config.yaml
image_size: 48
crop_scale_min: 1
num_classes: 4
bias: "all"
experts_per_token: 1
widths: [64, 128, 256, 512]
muon_scale: "match_rms_adamw"
learning_rate: 0.0078
max_steps: 5400
Rows from block 5 of a small image classifier, named by matrix and row number. Rows with one number within an expert belong to one neuron, the router's apart. Each number is 200 + 30 x the weight over its row's rms, rounded and kept within 0 to 999. All counts start at 0.
Before each expert's rows are labels from the 100 images, of 14976, where the router gives the expert most weight on average: "top examples" is what is common among them. Only what is clearly more common there than usual is listed. The data: numbers of one to four digits printed on busy colour backdrops. In brackets: how many of the 100, against the usual share in percent.
# router: router (model.blocks.5.mlp.router.weight, 16x256, trained with AdamW), inputs 172-255
# gate: expert gate (model.blocks.5.mlp.gate, 16x256x256), inputs 172-255
# up: expert up (model.blocks.5.mlp.up, 16x256x256), inputs 172-255
# down: expert down (model.blocks.5.mlp.down, 16x256x256, transposed), outputs 172-255

# expert 3
top examples: on a plate (69 vs 40.3); grey ink (42 vs 8)
router.3,168,121,184,184,205,183,233,194,200,198,216,234,221,200,237,213,146,179,170,248,249,182,219,179,157,220,227,210,220,206,215,207,200,204,212,188,230,172,200,132,246,216,154,213,189,228,157,212,196,240,210,243,157,205,189,176,273,249,209,212,178,249,208,208,223,196,205,235,231,214,166,170,213,197,236,165,242,226,204,144,169,208,181,189
gate.0,194,193,235,192,191,215,206,230,130,195,233,222,239,219,155,207,175,173,208,199,178,255,194,161,188,185,199,200,222,175,192,181,175,189,200,225,262,135,170,241,179,228,235,232,248,190,266,156,258,198,163,157,231,229,225,184,231,242,208,199,179,243,240,189,180,204,157,236,211,168,191,181,165,229,239,166,167,180,185,197,205,249,188,143
up.0,216,189,208,206,165,218,183,202,223,171,213,209,188,171,186,237,123,205,187,197,179,220,220,168,171,246,165,207,206,163,182,227,218,192,177,194,232,176,164,186,149,206,222,186,184,236,258,144,171,189,172,221,245,202,205,202,216,258,157,195,182,272,190,217,177,180,156,214,167,173,205,209,227,206,222,193,191,195,177,179,203,228,265,176
down.0,166,184,170,177,192,206,222,179,251,186,235,198,151,195,158,230,166,155,207,239,159,134,176,150,216,198,203,162,194,220,203,190,131,211,230,164,185,224,193,207,187,239,193,183,224,192,222,202,210,201,204,209,181,179,206,140,238,205,252,227,174,185,238,182,242,193,198,174,194,197,189,205,130,147,191,181,185,239,201,231,219,179,184,251
gate.1,185,137,206,175,228,230,212,190,209,188,194,162,185,105,167,171,182,211,196,205,238,196,239,230,218,136,194,186,207,163,169,226,205,200,198,188,241,209,249,248,222,207,210,156,233,158,251,227,168,204,192,194,219,156,212,165,238,210,182,174,173,202,149,184,195,162,140,267,168,257,221,225,198,179,183,185,189,243,209,166,202,241,163,247
up.1,177,175,247,211,197,149,188,173,257,198,197,209,165,259,170,210,220,203,245,236,244,238,186,135,216,191,160,184,174,211,237,164,182,158,163,190,142,228,157,231,163,172,162,194,182,139,150,206,211,217,165,226,176,195,135,183,220,182,190,207,208,197,211,249,244,209,189,195,184,175,202,208,209,212,160,226,251,213,208,210,236,171,179,155
down.1,236,198,251,155,198,183,160,214,218,214,154,195,207,179,252,198,241,216,166,248,199,199,184,156,234,209,193,179,183,167,230,191,228,278,247,211,182,155,151,184,141,237,214,163,171,164,245,150,218,200,264,252,186,201,220,173,185,207,200,184,187,210,191,211,175,203,211,217,201,212,243,195,230,243,211,186,208,175,213,142,146,197,171,216

# expert 12
top examples: length: four (59 vs 25.2); grey ink (31 vs 8)
router.12,238,147,218,209,242,200,155,186,165,199,210,193,226,207,180,163,174,209,148,256,208,224,207,243,243,236,157,236,231,177,179,168,211,237,221,206,186,188,214,216,203,244,164,211,186,207,233,218,157,200,198,246,141,204,176,165,199,193,177,180,186,250,218,187,178,233,167,239,223,158,181,156,203,197,221,217,230,204,172,200,148,135,224,168
gate.0,183,223,236,147,217,180,182,214,222,179,155,220,194,201,164,177,239,233,213,203,176,237,164,204,202,281,217,232,217,187,222,202,168,231,159,197,185,232,184,157,197,207,218,173,164,190,247,261,182,253,183,201,179,207,278,138,267,208,162,281,221,164,215,203,218,209,145,207,210,212,244,164,188,252,230,201,201,167,224,161,247,198,196,169
up.0,181,184,187,214,225,188,186,178,182,207,121,193,222,222,230,219,222,192,180,215,206,201,151,206,235,229,156,223,242,194,153,207,169,209,195,186,233,175,191,217,224,209,160,213,206,187,176,131,214,255,210,184,241,183,184,197,276,216,172,239,213,238,269,200,191,212,205,184,192,157,208,197,214,227,219,160,233,139,212,198,245,248,192,252
down.0,172,182,215,223,192,201,193,176,142,222,197,171,228,185,167,218,205,234,176,199,253,228,179,177,197,192,155,152,222,181,227,227,195,175,136,187,207,199,206,220,197,125,174,244,176,195,168,165,216,185,252,233,160,185,242,160,193,217,191,229,236,148,190,213,241,164,236,257,232,225,217,228,193,202,218,265,154,205,232,216,212,194,244,163
gate.1,180,205,185,213,225,208,191,204,194,170,219,205,211,132,236,244,167,220,215,196,187,247,178,210,238,220,194,214,203,230,179,221,201,160,214,187,196,206,171,192,211,210,214,292,242,232,164,191,202,220,153,208,192,195,198,243,293,181,179,223,216,209,171,236,175,221,215,211,192,191,250,199,213,236,185,233,200,197,205,224,196,179,219,150
up.1,162,195,237,193,192,253,257,196,202,204,149,223,171,235,231,212,230,153,97,184,160,186,225,232,215,214,219,265,161,208,220,183,226,179,189,157,218,200,206,174,225,212,202,223,192,187,230,223,177,147,192,231,218,219,210,214,167,222,210,190,250,211,222,219,162,239,228,193,184,167,144,111,229,216,165,178,232,246,256,229,172,189,198,199
down.1,209,241,153,184,167,180,202,231,204,179,249,175,182,188,127,223,272,201,224,184,222,190,182,160,207,233,219,221,219,169,179,165,245,188,223,189,188,185,236,235,185,165,223,142,247,179,190,221,118,202,150,187,198,190,196,146,215,176,207,181,231,157,233,193,207,185,162,254,253,179,183,168,205,232,171,230,222,182,225,151,231,204,205,181

# expert 7
top examples: on a plate (100 vs 40.3)
router.7,197,164,185,242,189,163,205,174,193,202,183,183,222,177,230,151,193,186,208,263,255,178,206,214,166,184,240,213,204,215,202,201,219,203,235,163,183,208,248,246,197,203,204,226,186,171,233,158,229,239,116,180,201,208,172,183,234,247,237,213,287,201,221,188,250,222,222,163,243,217,163,258,189,192,201,236,217,201,240,183,193,233,219,192
gate.0,179,199,174,173,154,160,170,182,267,211,243,231,194,233,219,213,201,202,203,214,246,210,236,199,221,173,203,164,209,224,184,183,243,168,183,190,234,227,259,239,169,217,143,221,222,224,181,166,187,146,154,174,214,195,204,217,169,158,207,212,168,236,201,173,197,264,152,187,262,243,226,234,140,213,188,203,236,212,213,210,166,175,239,212
up.0,199,217,253,194,205,234,210,196,118,219,210,202,195,196,208,226,223,199,158,195,210,209,169,191,184,231,237,179,209,216,177,195,144,233,219,223,183,225,224,160,222,207,232,222,238,182,190,221,224,227,204,197,215,176,183,219,194,177,218,210,239,160,192,226,199,162,175,207,169,142,216,238,188,201,187,168,142,177,193,194,209,198,217,210
down.0,200,171,188,155,182,237,192,215,201,168,174,207,196,213,227,160,140,183,173,153,170,135,192,272,186,233,228,193,233,227,221,149,173,204,200,192,224,269,179,175,197,206,166,212,209,229,214,213,204,170,248,186,255,179,192,215,176,251,197,163,166,279,227,169,175,239,225,150,188,181,184,192,202,211,233,221,224,159,207,158,165,213,183,153
gate.1,194,143,140,227,248,212,188,229,151,223,267,213,197,241,167,166,196,186,161,211,218,182,222,206,150,195,195,202,201,192,206,209,228,198,195,246,201,193,163,205,202,171,231,231,209,221,187,224,182,233,224,185,211,229,198,246,190,194,178,170,219,174,213,206,155,185,238,141,224,188,187,189,185,232,237,181,172,128,193,175,212,218,216,262
up.1,195,224,209,181,184,158,244,235,197,197,150,208,208,196,214,236,177,228,152,210,208,156,155,238,182,171,201,187,180,248,171,215,200,194,190,160,222,185,190,254,158,188,160,234,234,232,192,177,207,156,170,223,191,169,191,192,202,217,198,193,233,221,197,260,220,199,219,187,127,144,170,257,210,201,218,229,154,206,225,187,214,196,211,253
down.1,212,230,235,187,183,197,191,228,209,203,196,237,213,149,213,148,146,217,186,179,212,197,217,226,228,221,176,206,246,167,202,188,211,204,266,131,132,223,206,200,217,220,212,147,213,151,221,137,160,252,182,226,220,198,209,200,258,217,215,257,157,240,166,179,218,197,241,125,239,229,150,262,190,183,187,156,149,235,225,193,201,176,210,199

# expert 0
top examples: on a plate (92 vs 40.3); length: two (54 vs 25.2)
router.0,278,210,173,195,246,222,225,189,129,180,213,247,216,170,205,190,190,213,175,231,201,178,223,170,222,219,282,172,202,230,177,157,219,222,196,227,190,201,175,140,151,208,237,227,211,150,198,210,157,198,182,166,190,233,175,195,165,196,218,232,215,202,222,211,227,198,182,218,190,223,224,184,231,189,213,218,243,166,133,216,195,162,215,216
gate.0,167,204,192,193,218,181,224,169,180,186,206,204,237,145,187,191,185,227,269,206,229,154,175,248,214,201,211,204,176,206,226,312,209,216,236,232,195,202,221,229,209,219,171,198,222,197,233,210,196,181,227,170,255,165,202,210,253,201,198,222,185,177,181,243,192,192,222,177,240,146,203,214,174,190,190,215,257,162,249,190,187,176,194,187
up.0,198,213,196,129,199,130,195,232,186,170,167,183,223,145,192,182,218,241,198,268,212,240,230,201,179,208,223,223,175,174,206,194,224,136,233,244,210,181,179,205,253,228,199,165,166,206,226,213,227,151,189,240,177,170,242,164,287,140,255,231,191,204,143,176,209,167,266,154,240,203,198,210,167,214,221,181,258,181,244,146,195,223,183,249
down.0,216,180,235,208,177,172,151,196,203,191,188,195,224,208,197,208,225,202,154,180,209,231,200,141,192,201,230,227,206,277,159,172,172,267,187,198,230,155,186,170,168,186,227,202,178,181,180,205,189,206,154,208,196,238,211,181,208,218,200,189,213,194,168,178,165,242,203,189,164,234,269,206,245,150,222,221,160,255,214,157,186,220,198,238
gate.1,233,175,173,224,220,210,200,271,199,200,194,244,170,175,181,177,152,223,165,205,235,146,217,203,225,223,155,224,217,168,178,201,190,201,203,174,227,210,218,193,162,157,198,208,212,218,233,169,161,263,234,208,166,177,191,248,237,150,184,198,200,168,215,257,192,167,190,210,185,149,199,225,229,215,213,193,231,212,169,231,154,170,197,234
up.1,164,208,219,204,148,166,219,178,247,223,215,168,191,156,260,204,179,122,198,150,179,228,183,166,173,191,232,175,218,185,224,187,165,172,152,198,220,178,239,216,219,189,230,184,218,221,154,220,232,148,151,203,247,193,194,172,208,226,201,213,164,193,202,160,190,239,156,184,223,202,233,200,183,200,238,216,187,187,212,200,210,212,218,168
down.1,172,206,181,157,196,182,194,252,231,220,200,188,165,182,194,194,142,166,206,206,201,269,153,206,206,205,202,246,161,238,158,198,164,196,175,176,153,205,219,240,241,202,200,176,175,200,226,169,194,229,228,210,222,203,204,221,233,136,226,219,164,170,214,188,171,169,237,232,213,234,219,180,190,242,254,169,278,234,271,198,191,210,178,153